Weights of a small image denoising model: batches of 256.
Rows from block 9 of a small image denoising model, named by matrix and row number. Rows with one number belong to one channel. Each number is 50 + 15 x the weight over its row's rms, rounded and kept within 0 to 99. All counts start at 0.
After each channel's rows are labels from the 100 images, of 14848, where the channel reaches its highest value: "colour at peak" is the nearest of a few named colours to the mean colour under the peak. Only what is clearly more common there than usual is listed. The data: fractals drawn by 1,000 iterated function systems, in grey.
# convs0: first 3x3 conv (model.decb.0.1.convs.0.weight, 192x192x3x3, each kernel summed), inputs 0-95
# convs1: second 3x3 conv (model.decb.0.1.convs.1.weight, 192x192x3x3, transposed, each kernel summed), outputs 0-95

convs0.9:52 58 28 37 49 47 40 48 49 99 30 42 46 44 61 85 41 30 37 42 41 83 48 44 43 49 52 37 56 62 55 52 95 41 57 45 49 60 42 59 65 27 41 68 51 36 66 94 72 51 31 56 32 76 47 40 54 58 54 25 43 35 43 42 81 37 33 34 68 57 61 41 65 56 42 43 35 57 36 57 61 61 55 41 16 48 35 50 72 37 57 23 53 55 47 66
convs1.9:27 73 56 32 60 73 56 57 43 21 56 34 73 54 36 47 68 37 44 48 46 47 45 29 33 61 51 49 55 62 98 46 44 36 64 77 51 57 63 51 44 46 70 60 46 54 68 46 45 55 59 40 67 72 61 35 49 47 55 65 57 49 33 29 39 89 46 44 52 49 44 54 49 53 25 66 47 69 75 54 42 28 31 46 32 45 90 44 51 49 53 95 66 62 69 47
colour at peak: grey

convs0.99:48 35 80 28 93 58 15 08 47 36 51 34 38 25 64 32 55 47 43 56 44 47 73 36 54 50 10 28 70 31 65 42 46 58 58 44 40 50 27 44 47 70 57 59 29 49 51 44 41 14 67 34 46 57 52 26 48 66 14 48 67 39 60 38 54 46 43 51 43 04 45 51 55 58 45 57 42 53 47 56 47 46 13 34 23 52 41 28 60 20 50 30 53 50 38 48
convs1.99:50 50 22 48 20 54 36 94 57 50 55 50 17 75 62 28 69 56 53 35 60 47 49 60 30 44 40 36 61 47 47 37 55 39 32 35 74 40 77 55 13 50 47 64 63 51 67 48 51 15 71 75 63 47 59 31 40 72 59 41 54 44 52 68 41 62 71 55 45 22 58 54 65 45 47 44 27 50 39 60 34 54 70 23 66 41 53 44 52 66 52 43 42 48 19 57
colour at peak: grey

convs0.64:31 59 54 42 31 40 44 47 64 74 32 46 33 49 42 66 39 42 48 32 35 34 64 52 35 44 13 36 54 33 39 16 91 78 61 76 61 41 51 47 58 31 33 59 29 52 50 34 41 38 39 51 46 47 25 45 24 51 80 39 77 50 72 35 43 32 47 41 52 56 39 46 44 43 57 47 58 65 42 56 44 58 56 57 35 10 35 68 61 50 21 66 68 55 44 30
convs1.64:63 58 65 41 52 52 62 60 40 55 76 60 56 32 53 35 48 69 34 18 32 46 45 42 47 45 81 25 39 55 54 57 59 40 70 30 45 52 31 31 72 45 50 40 45 40 43 44 50 52 50 24 28 75 82 62 99 42 71 55 36 46 40 70 49 65 42 59 55 58 58 19 34 42 31 43 56 50 48 81 62 37 44 53 54 62 49 15 17 47 57 42 43 32 76 77
colour at peak: grey

convs0.140:34 40 52 41 40 66 32 49 53 21 57 54 32 25 52 28 33 49 50 59 55 47 72 72 80 43 38 31 26 63 62 41 63 62 50 19 58 52 33 53 59 62 53 55 55 50 37 52 56 34 76 66 40 37 42 56 51 67 61 71 60 50 44 37 50 39 50 53 55 62 36 47 41 62 45 54 60 51 59 46 34 60 26 33 57 30 68 27 32 54 61 47 36 63 00 46
convs1.140:60 41 61 60 25 41 66 79 46 41 26 70 53 67 69 21 37 19 59 58 61 25 65 46 43 46 35 45 48 76 48 40 64 66 33 41 44 09 46 48 42 48 52 59 59 42 48 51 64 40 70 57 65 49 71 54 47 62 67 60 70 30 43 85 60 63 42 47 69 58 25 59 55 48 45 66 36 31 44 58 37 60 37 38 61 55 47 51 33 63 68 15 24 46 31 65
colour at peak: black

convs0.16:43 60 56 36 37 38 44 58 44 43 35 33 52 64 45 62 42 43 50 03 54 16 53 34 32 51 52 46 43 38 50 63 55 43 28 57 63 39 45 44 35 45 26 49 49 35 27 46 38 59 46 41 38 50 35 17 30 46 58 38 40 65 38 38 20 43 10 62 55 50 78 14 31 38 43 30 48 39 26 48 19 36 61 54 40 29 55 49 30 44 30 29 49 29 52 47
convs1.16:50 62 47 44 76 49 52 62 47 69 62 29 72 43 39 41 56 57 35 19 63 44 37 38 30 43 25 32 56 80 78 38 72 35 58 58 22 48 58 49 50 36 38 42 45 08 39 36 56 56 30 31 13 56 40 55 65 32 47 48 65 53 31 58 25 51 37 76 27 44 99 56 56 46 53 38 15 65 51 70 47 40 37 39 36 30 28 43 36 33 60 23 71 60 52 36
colour at peak: grey

convs0.103:43 49 57 41 40 00 23 00 51 44 35 37 76 56 52 48 29 46 51 50 53 48 42 46 34 28 65 53 41 72 47 40 23 73 43 54 48 54 41 45 72 02 43 54 41 45 45 64 49 42 45 54 46 46 49 51 40 25 37 60 36 33 48 51 50 47 49 38 54 56 41 68 35 46 37 42 47 46 48 45 51 51 31 60 39 61 70 37 38 29 48 55 44 47 38 54
convs1.103:40 51 40 70 33 52 46 42 55 38 65 43 15 61 52 24 68 52 74 47 51 50 50 61 31 79 57 43 40 32 47 53 72 29 54 18 66 45 60 50 42 76 65 54 66 62 68 41 46 33 69 37 92 43 68 00 42 65 55 21 44 24 36 54 70 43 53 60 46 37 50 39 74 71 46 38 32 33 38 56 32 24 63 32 76 43 56 29 67 44 72 49 28 65 57 65
colour at peak: black

convs0.35:57 42 41 53 60 50 38 49 51 55 49 50 54 51 54 59 35 58 52 56 54 53 60 42 69 43 57 53 44 47 50 52 50 53 43 57 45 65 48 55 62 57 50 46 44 58 53 45 50 56 48 54 55 53 49 47 52 58 55 58 54 50 59 46 53 52 40 52 38 38 55 52 56 67 54 49 55 49 53 60 60 50 58 52 54 47 52 64 53 44 52 51 52 72 00 47
convs1.35:60 40 35 50 62 32 37 79 49 53 54 47 58 74 52 53 39 41 48 53 56 41 47 62 52 59 62 44 43 58 32 54 38 56 45 74 18 40 68 28 57 32 33 68 69 69 49 55 57 39 53 60 59 43 81 31 37 49 37 06 37 40 54 66 26 59 69 41 56 26 47 47 50 44 72 43 31 50 35 37 47 58 41 58 74 43 58 68 66 68 61 25 45 37 06 49
colour at peak: black

convs0.170:49 53 45 45 58 56 59 19 46 46 45 46 50 48 60 52 57 51 53 52 57 50 55 57 45 47 53 49 56 42 51 49 55 41 54 47 60 47 47 52 53 47 48 54 47 45 56 44 47 56 52 64 52 54 51 57 53 50 51 54 51 50 65 49 48 52 49 61 47 37 45 46 56 58 50 52 41 50 48 53 45 55 44 38 49 44 52 52 45 52 52 50 52 41 00 47
convs1.170:60 46 37 29 58 14 38 95 43 60 37 57 52 57 45 50 42 55 38 34 52 45 23 72 27 35 47 56 30 51 44 42 53 52 39 47 28 57 72 34 60 27 32 62 62 47 38 51 41 48 53 53 39 51 86 34 56 41 54 49 33 51 34 34 34 71 40 50 45 29 57 40 38 36 70 36 82 63 45 57 37 53 48 40 68 41 73 46 40 54 59 39 36 48 13 64
colour at peak: grey

convs0.180:66 55 62 64 60 33 57 35 69 50 15 69 64 61 39 49 39 33 46 81 45 53 64 56 50 32 39 48 50 39 50 13 79 58 49 51 42 63 84 28 55 54 39 55 35 26 36 49 39 46 42 47 53 62 56 63 28 50 48 23 68 48 51 23 34 35 59 29 51 57 42 57 53 41 62 43 37 52 66 59 48 45 67 61 13 29 53 76 54 44 27 57 58 27 42 25
convs1.180:25 75 56 39 46 31 46 61 42 83 84 31 48 66 34 42 56 79 42 15 41 57 32 47 44 61 53 34 42 59 54 53 40 31 51 56 52 54 34 35 39 43 73 38 46 52 80 54 76 52 52 29 18 74 70 66 88 47 79 56 47 40 62 57 65 77 38 54 48 52 53 14 46 52 25 40 52 55 28 72 30 59 71 34 57 66 30 41 49 57 59 26 51 48 62 53
colour at peak: grey

convs0.164:41 58 46 48 36 30 08 31 39 61 51 28 38 53 66 60 34 46 71 32 61 39 39 55 08 39 64 42 42 45 32 50 55 58 52 49 51 21 44 56 25 45 75 55 45 79 48 36 46 58 44 62 65 48 19 17 41 43 50 52 47 41 59 38 08 16 47 46 54 29 08 40 53 39 78 29 53 64 42 44 67 52 59 21 60 51 55 60 38 43 65 28 56 47 13 32
convs1.164:77 32 63 48 28 64 45 57 69 32 20 33 45 86 46 63 54 43 57 58 56 61 59 12 32 24 61 86 63 30 17 43 60 53 49 51 66 41 54 62 48 45 34 32 48 68 69 46 23 47 26 72 53 55 50 57 48 47 69 55 55 60 18 57 42 57 64 44 70 24 33 96 51 49 44 26 49 30 44 39 49 45 35 51 43 35 61 73 48 55 40 76 42 68 36 53
colour at peak: grey

convs0.112:39 37 67 46 60 71 00 15 56 39 51 32 46 39 59 43 49 46 43 63 45 53 91 50 60 44 20 11 66 28 61 46 64 58 54 51 52 47 29 45 67 73 67 56 32 58 49 48 45 20 63 33 49 54 46 33 51 72 23 43 80 44 58 42 62 43 44 51 36 39 45 51 59 59 36 46 32 50 38 37 55 60 17 31 40 70 23 34 57 12 44 33 41 38 38 60
convs1.112:35 39 52 39 41 40 20 87 67 44 44 52 49 62 59 51 72 45 39 52 62 48 55 62 31 37 46 42 50 53 37 61 48 59 50 45 69 24 52 54 51 40 41 78 51 62 71 63 50 23 60 65 67 49 63 46 44 77 70 46 44 60 61 73 44 56 64 46 51 51 53 66 60 40 43 62 38 51 48 43 43 70 61 32 63 55 45 44 44 53 49 52 32 51 22 69
colour at peak: white

convs0.113:36 56 56 24 42 69 46 71 50 38 38 43 41 38 61 13 16 51 58 66 49 54 63 62 76 34 32 28 41 44 50 33 33 44 53 50 62 47 56 40 59 23 56 57 59 41 51 29 45 31 67 48 47 50 39 30 48 59 45 55 43 32 55 41 36 22 32 44 38 72 50 49 62 37 49 39 45 43 37 28 29 19 68 33 52 69 65 32 38 54 36 50 32 86 42 79
convs1.113:54 55 61 46 28 82 65 35 63 46 44 67 59 30 54 50 27 47 66 62 55 45 99 40 49 41 67 54 53 55 65 53 56 67 30 69 45 62 41 42 74 52 53 41 58 66 51 37 38 63 54 50 70 47 38 51 64 67 48 47 76 48 41 65 54 19 28 48 62 91 40 63 55 47 37 66 43 42 43 30 67 55 48 42 46 71 48 67 44 59 35 50 36 58 77 64
colour at peak: grey

convs0.84:52 65 53 60 43 47 42 49 57 40 70 30 49 13 41 44 50 37 41 47 29 42 70 81 71 76 50 65 56 43 57 50 75 25 47 62 28 58 52 60 25 77 59 45 43 59 66 60 46 47 50 70 60 50 53 31 47 63 52 42 84 78 31 15 31 31 62 56 27 33 52 35 68 70 51 36 49 54 38 43 43 53 92 37 48 64 54 34 60 58 54 31 35 48 62 31
convs1.84:65 48 62 54 51 35 75 32 43 52 27 60 59 06 35 48 11 46 65 67 52 50 37 54 45 48 65 45 34 44 47 63 31 48 49 46 32 45 08 55 58 25 46 42 55 41 65 77 39 92 30 49 51 59 55 54 55 31 52 44 39 54 47 46 37 36 48 41 59 96 34 52 41 25 64 50 39 46 15 46 66 54 42 34 41 78 45 68 40 49 33 61 52 70 60 50
colour at peak: grey

convs0.78:49 44 59 27 58 47 59 17 45 49 47 56 41 58 68 44 67 42 53 50 50 58 56 19 24 52 55 61 62 25 44 54 57 56 58 57 49 67 47 59 54 56 43 60 23 54 57 36 40 31 41 48 39 47 35 57 61 79 46 34 46 41 71 46 57 39 64 51 24 52 40 57 62 82 31 45 40 44 53 66 50 54 25 45 56 32 69 73 68 35 61 54 58 49 18 47
convs1.78:56 50 19 43 63 34 25 80 50 51 62 41 48 44 36 47 46 66 39 31 52 50 36 62 53 65 48 57 32 45 48 47 28 45 47 43 31 63 52 21 92 46 50 69 68 54 53 60 60 51 67 54 47 35 65 28 53 47 38 64 42 38 46 61 36 59 44 41 43 51 52 48 55 42 69 52 80 69 34 57 45 49 85 31 50 41 32 51 69 67 40 48 41 54 30 51
colour at peak: white

convs0.65:50 49 49 48 40 73 48 26 56 38 56 50 51 31 50 44 40 56 46 55 53 51 69 67 64 41 49 49 38 54 55 44 65 45 51 41 55 48 39 46 57 55 55 55 52 49 46 52 50 50 60 62 52 45 48 53 51 56 55 59 57 49 53 47 53 43 52 57 45 43 44 50 56 60 46 52 55 50 53 55 40 56 42 37 58 44 58 36 45 45 55 50 45 56 00 51
convs1.65:65 38 67 55 60 20 50 92 45 55 33 70 66 59 54 41 36 37 48 53 58 38 40 44 33 36 38 50 35 73 46 34 64 61 37 62 18 25 58 25 56 23 42 64 63 49 35 66 52 48 47 56 47 52 88 39 49 48 62 41 49 49 36 56 48 55 45 42 61 45 34 54 45 37 67 41 54 52 45 56 40 61 27 47 71 48 63 48 47 53 52 27 34 39 13 54
colour at peak: black

convs0.68:41 43 79 40 46 33 49 41 46 20 36 23 49 30 58 55 54 39 63 57 46 52 52 27 10 39 31 47 64 31 44 52 79 50 73 58 51 49 68 40 48 41 48 64 25 40 67 12 40 55 47 59 37 64 42 63 57 50 63 30 50 52 47 61 23 48 54 39 51 47 52 17 38 59 65 76 44 51 49 49 49 45 55 67 69 36 38 52 38 38 32 39 64 78 40 69
convs1.68:27 86 31 49 48 64 52 58 50 49 71 52 60 47 38 65 47 59 45 20 45 46 40 37 46 46 50 60 67 51 93 47 49 37 41 51 42 80 41 52 37 33 57 69 61 66 45 64 52 52 69 29 59 54 65 24 49 39 49 55 47 30 32 36 51 53 50 45 51 37 49 48 39 53 46 37 29 69 67 36 47 36 40 48 43 69 74 43 58 54 52 81 61 17 66 42
colour at peak: black

convs0.38:42 51 28 77 83 42 46 36 61 70 15 78 40 42 48 72 48 64 43 38 58 67 60 47 50 50 32 43 66 43 48 32 76 57 66 15 81 57 57 68 69 41 68 20 47 38 67 57 45 53 09 37 21 42 74 49 28 54 29 41 48 41 55 34 31 46 38 40 56 51 57 57 61 48 69 57 49 43 43 35 58 48 62 62 41 37 63 63 49 38 30 69 73 32 54 19
convs1.38:26 53 36 09 22 40 40 54 38 74 71 51 69 63 42 56 72 52 43 24 50 63 33 61 41 71 54 69 48 51 55 71 73 32 37 93 42 37 66 40 49 45 37 60 50 51 69 43 71 57 46 46 82 57 50 57 68 44 56 53 45 56 37 28 72 70 13 50 57 45 98 21 45 53 24 50 42 72 82 64 28 55 80 42 67 47 50 17 41 54 55 40 44 53 61 70
colour at peak: grey

convs0.59:53 52 30 50 35 35 37 52 57 46 66 38 58 49 58 83 60 62 66 76 74 53 48 41 99 56 52 36 48 52 64 57 49 70 61 55 52 61 53 59 37 60 40 75 56 65 51 50 62 53 80 97 61 35 46 58 59 75 69 39 45 62 58 65 46 45 45 60 50 41 70 58 50 45 48 61 35 51 66 42 65 65 22 61 52 57 69 68 65 55 67 64 42 53 61 50
convs1.59:50 68 75 69 51 53 48 46 41 38 08 64 45 44 39 16 53 57 48 47 29 36 62 47 06 50 59 76 67 53 41 35 50 30 49 60 53 41 32 51 56 54 67 40 43 43 51 60 53 50 37 13 52 75 53 50 60 53 67 69 67 38 42 41 49 52 56 60 39 44 25 49 72 68 41 49 70 54 21 80 40 24 70 27 47 57 39 49 36 48 35 24 84 89 55 60
colour at peak: white

convs0.85:37 30 70 54 62 15 25 10 49 53 57 49 57 42 65 56 43 55 72 42 66 54 57 40 42 40 49 39 33 42 54 51 28 55 75 23 46 61 37 31 43 64 68 57 61 44 58 48 54 50 57 48 57 47 48 34 47 39 10 46 44 38 41 64 35 58 43 49 44 46 43 46 38 74 56 47 88 37 64 36 64 57 25 51 52 36 61 42 61 33 83 49 50 51 40 60
convs1.85:37 35 33 21 50 29 38 46 49 43 72 24 56 72 46 72 60 44 52 35 62 57 29 71 24 39 36 63 53 28 39 74 20 41 77 49 73 48 72 65 25 37 45 46 46 58 71 45 53 51 43 78 70 40 50 44 51 45 39 50 33 60 35 68 24 46 43 34 46 38 61 47 62 61 47 44 61 46 64 41 61 54 48 40 41 40 63 29 48 36 43 73 47 42 63 48
colour at peak: black

convs0.182:48 54 46 54 43 26 49 63 48 50 65 53 45 00 51 51 64 51 42 53 47 56 46 99 65 62 53 48 34 34 57 53 57 42 55 52 51 49 18 54 48 42 56 53 44 55 50 51 48 42 41 63 47 57 40 44 42 57 44 35 44 53 41 42 45 32 69 56 33 17 51 35 52 53 42 48 55 51 43 53 50 62 77 39 61 43 58 42 59 50 63 46 60 39 62 35
convs1.182:54 51 63 58 55 29 46 47 38 52 35 58 85 08 47 63 52 45 69 64 72 58 19 53 43 47 48 61 45 38 41 68 38 40 66 59 47 29 22 62 48 27 43 59 45 50 69 74 53 99 34 73 46 59 60 73 48 48 65 56 20 71 54 37 51 54 62 47 48 85 55 52 51 39 47 49 53 48 48 57 53 65 53 38 47 57 43 51 44 38 52 55 61 52 44 45
colour at peak: white

convs0.23:31 33 75 58 31 63 51 42 38 48 26 43 57 67 59 46 51 29 70 34 69 51 40 64 53 51 44 47 24 58 68 41 36 87 67 89 75 45 49 65 42 45 38 85 39 73 37 80 36 45 53 61 49 45 47 36 35 76 54 54 53 37 98 36 71 41 51 49 52 47 52 77 62 73 35 41 56 62 49 73 48 64 40 64 70 29 57 44 66 58 33 87 47 49 46 42
convs1.23:32 36 42 48 42 39 49 54 55 61 83 82 44 33 45 59 36 47 27 55 48 63 44 12 66 51 80 17 75 47 47 61 56 37 51 36 51 50 53 39 62 44 47 34 62 27 68 46 71 57 41 32 21 47 74 59 46 42 58 53 51 68 34 57 38 83 46 44 41 55 71 47 17 26 66 57 49 53 38 59 70 55 61 40 00 65 19 56 28 32 50 51 38 57 69 56
colour at peak: grey

convs0.132:50 65 40 32 26 72 51 25 37 58 43 55 39 00 78 34 34 49 70 43 50 62 25 50 39 37 53 46 36 22 56 37 56 42 48 44 52 43 44 53 10 41 59 60 56 53 44 49 41 60 40 83 41 69 24 44 58 34 45 36 27 39 63 17 60 37 55 58 48 00 39 36 63 68 57 42 34 56 55 57 62 55 47 31 44 45 61 27 38 33 64 62 46 52 43 49
convs1.132:71 54 46 44 23 82 63 82 55 53 55 36 35 37 56 45 22 31 52 43 50 42 52 60 20 29 36 22 60 45 60 49 54 48 40 51 47 28 61 37 49 47 46 54 61 49 58 56 35 47 52 85 51 67 48 27 54 47 46 46 45 40 48 59 30 37 41 36 74 67 46 38 89 28 42 67 48 53 56 49 40 45 54 37 35 53 33 51 35 64 54 69 33 49 27 74
colour at peak: grey

convs0.131:57 42 22 47 22 33 07 55 49 68 43 44 52 45 27 54 67 49 46 23 36 56 39 29 42 43 47 35 57 38 32 36 99 52 34 59 65 42 72 42 74 27 45 33 48 43 40 52 71 77 34 35 55 45 42 46 59 41 59 43 55 47 34 65 53 37 13 36 48 50 45 29 37 44 50 44 58 57 60 25 78 69 63 38 45 43 21 00 57 87 50 45 60 56 47 65
convs1.131:28 36 52 55 40 40 61 59 54 53 37 35 51 59 53 59 59 81 62 71 57 43 59 62 35 71 54 44 48 48 70 15 67 41 40 29 80 60 28 47 13 49 35 38 61 33 32 33 39 53 53 52 00 39 37 50 40 47 51 40 53 68 48 08 26 45 42 70 38 57 66 84 39 35 65 35 51 47 57 31 48 35 34 57 22 48 36 74 62 40 28 50 54 73 43 12
colour at peak: white

convs0.90:57 54 31 54 46 57 43 34 59 41 73 51 56 33 45 32 53 66 43 60 54 50 40 53 58 25 24 56 42 59 51 56 44 38 52 59 48 78 40 59 70 61 62 31 49 53 24 54 53 39 57 44 32 44 65 24 52 39 20 60 54 54 32 50 61 46 41 60 54 44 56 61 62 31 39 44 99 59 54 54 53 51 82 37 52 65 39 50 32 62 26 69 42 32 61 32
convs1.90:42 25 45 43 55 32 35 69 49 49 65 59 67 55 54 54 46 38 55 46 67 34 47 66 20 48 21 63 54 43 42 48 29 42 59 80 61 27 67 50 66 42 59 44 44 59 74 57 76 40 52 59 53 55 52 54 54 57 32 48 38 41 40 70 45 29 47 54 35 48 59 55 59 70 44 63 79 49 34 51 59 43 73 34 57 27 47 42 54 53 81 52 54 44 68 55
colour at peak: grey

convs0.39:53 54 39 40 45 40 42 46 57 41 76 32 61 43 56 77 66 65 62 78 69 56 52 58 99 48 44 28 52 52 68 63 53 59 66 53 53 60 55 47 36 59 37 74 54 69 51 45 50 46 79 98 49 35 47 56 58 70 47 29 42 58 61 61 46 31 47 44 55 35 83 61 54 44 51 62 39 58 66 44 49 58 24 57 51 49 63 43 72 55 54 80 43 32 62 53
convs1.39:69 75 66 77 44 70 42 47 42 48 27 52 37 45 39 08 52 72 46 36 25 47 56 48 00 56 55 71 63 48 38 41 56 21 47 57 55 43 35 28 46 53 77 46 61 49 63 62 60 42 32 23 38 68 59 33 61 56 56 55 56 41 42 44 59 40 61 52 44 41 24 36 83 67 43 36 62 62 21 87 35 27 48 25 50 63 29 30 40 42 25 39 75 86 59 63
colour at peak: white

convs0.130:28 54 37 33 30 45 58 50 45 49 32 43 47 59 49 60 48 66 53 09 54 20 53 25 32 44 48 60 41 26 43 68 55 54 22 40 81 36 45 28 35 47 14 60 48 44 40 53 28 53 50 48 40 40 32 33 26 59 66 46 34 56 64 10 44 46 42 37 52 41 92 27 58 45 39 08 44 54 16 30 26 51 54 48 57 41 55 51 24 52 25 61 45 30 50 42
convs1.130:29 40 25 46 43 33 59 75 58 65 41 29 59 58 39 28 58 86 67 55 70 41 45 53 26 51 37 49 45 68 63 26 81 28 55 40 54 57 39 36 39 49 19 51 54 26 32 37 42 53 41 41 19 27 27 50 46 54 56 61 60 51 47 16 30 50 57 56 38 42 99 75 72 54 48 32 26 78 49 45 44 44 56 25 48 31 32 46 36 48 26 48 60 75 35 44
colour at peak: white

convs0.98:42 65 66 43 48 65 51 60 46 44 65 51 33 00 56 43 60 55 52 57 50 53 57 99 53 40 62 31 12 39 56 56 48 29 50 50 62 47 19 40 51 29 49 43 36 43 26 25 48 51 42 47 43 63 30 40 50 51 43 28 62 54 46 33 43 35 52 58 32 48 54 30 41 56 48 55 50 37 36 39 54 48 76 42 59 44 61 38 57 45 60 51 55 99 59 41
convs1.98:61 44 44 52 56 60 51 33 41 61 63 61 57 00 60 62 48 60 81 47 75 70 52 60 59 70 45 40 34 15 58 63 55 47 52 39 52 62 22 33 66 55 42 61 63 64 38 43 31 96 60 63 34 44 54 47 58 78 49 47 25 55 56 28 52 54 18 65 44 89 48 32 49 44 62 49 64 44 61 48 50 56 48 38 61 42 45 56 56 32 51 59 35 41 40 52
colour at peak: white

convs0.104:48 45 54 48 37 88 49 29 59 28 58 48 40 15 51 37 41 54 44 55 53 51 74 71 66 43 44 38 31 50 60 41 74 48 56 30 62 46 37 44 49 60 54 59 56 47 43 51 51 40 65 65 45 43 44 49 51 64 62 55 60 43 50 43 49 36 54 58 48 42 39 45 55 58 43 55 52 49 54 52 33 56 21 29 61 38 64 14 38 50 58 58 39 53 00 49
convs1.104:67 36 79 58 54 37 58 81 47 55 35 71 65 49 57 36 32 25 45 53 55 35 49 37 41 30 29 37 40 79 53 35 71 69 33 56 24 19 47 27 50 29 48 63 57 38 29 66 53 47 50 56 39 57 75 45 51 48 60 49 57 47 38 66 56 58 34 41 69 62 25 55 46 30 62 50 41 46 52 56 43 64 14 51 55 56 51 48 41 51 52 33 30 38 19 58
colour at peak: black

convs0.119:51 63 42 32 22 59 50 85 50 38 47 66 36 60 52 30 37 59 58 61 47 56 40 56 58 33 49 46 57 45 51 53 45 43 48 64 44 44 59 46 38 31 56 46 55 60 59 30 41 50 64 29 48 58 53 34 64 40 50 50 39 00 51 49 56 42 61 40 46 36 53 42 63 37 38 43 71 46 45 43 33 03 45 45 67 64 44 64 49 66 54 50 56 57 26 71
convs1.119:54 69 46 76 40 82 74 43 59 46 53 67 45 71 49 38 45 47 72 55 49 43 94 39 50 56 70 58 45 51 53 41 73 37 41 48 50 73 69 26 50 78 60 35 60 62 46 42 29 38 65 31 74 51 45 39 58 73 51 33 84 14 45 60 56 21 52 57 55 49 35 43 65 88 44 45 46 43 37 48 40 31 47 39 75 46 57 68 58 67 48 49 64 63 54 61
colour at peak: grey

convs0.61:50 53 66 43 44 61 49 31 31 46 42 22 56 68 44 63 44 63 54 47 51 43 51 79 48 62 00 53 66 56 60 31 44 64 50 94 60 40 56 71 47 43 64 57 55 86 63 31 28 59 31 40 58 47 48 43 46 51 01 64 46 48 77 57 35 60 67 53 43 60 29 71 61 46 40 49 46 59 30 56 56 42 60 72 60 30 40 56 38 30 38 66 71 36 43 66
convs1.61:85 52 50 54 34 47 49 31 52 30 24 58 45 50 55 51 57 33 47 57 53 58 53 48 62 33 75 61 39 17 34 51 39 65 36 28 52 84 48 54 63 45 46 48 45 42 35 44 75 60 29 57 76 41 51 24 39 40 60 34 35 57 26 36 72 61 35 52 44 55 36 50 33 36 84 16 97 37 58 38 35 47 52 36 58 64 70 61 40 48 42 57 37 53 66 68
colour at peak: grey

convs0.177:43 40 45 38 51 40 42 41 54 40 59 36 64 36 56 79 69 64 65 83 71 51 55 58 99 44 36 22 45 52 69 56 62 65 61 63 52 56 54 56 37 56 38 75 47 72 49 45 40 50 74 99 37 31 38 58 50 74 49 31 41 54 69 48 39 31 54 41 53 35 76 66 54 43 51 59 43 59 58 47 51 54 27 61 57 27 65 37 69 57 51 86 47 27 63 41
convs1.177:72 79 59 76 39 66 39 51 42 55 40 56 34 45 42 10 49 65 40 36 23 48 54 44 05 54 67 72 66 44 30 54 47 23 46 60 58 46 40 38 42 49 79 43 62 52 70 61 73 41 37 24 54 67 66 39 63 55 58 56 54 50 40 61 66 43 54 53 42 42 30 27 76 64 38 38 63 55 19 92 44 36 54 25 48 74 29 28 38 41 29 32 68 81 62 61
colour at peak: white

convs0.71:51 72 58 51 48 54 54 12 44 49 34 60 36 50 67 42 40 57 72 46 57 38 47 21 21 63 64 43 59 51 50 40 41 53 66 27 54 49 39 55 04 58 44 59 59 41 57 57 27 40 64 52 40 66 43 54 47 48 44 45 50 23 73 64 27 64 41 58 51 32 42 43 38 58 48 45 31 35 58 62 49 40 24 34 31 43 54 36 40 47 64 53 43 00 53 31
convs1.71:44 65 26 69 30 65 55 61 48 49 60 41 28 49 69 42 54 43 71 49 79 58 44 65 83 56 53 18 37 39 71 67 39 52 59 23 72 48 46 75 24 59 60 57 68 58 63 53 55 50 89 79 73 36 51 27 48 66 60 44 39 34 54 59 58 67 62 67 43 39 63 39 45 47 48 52 16 24 54 44 60 55 45 54 72 51 75 62 67 62 81 57 27 17 41 48
colour at peak: black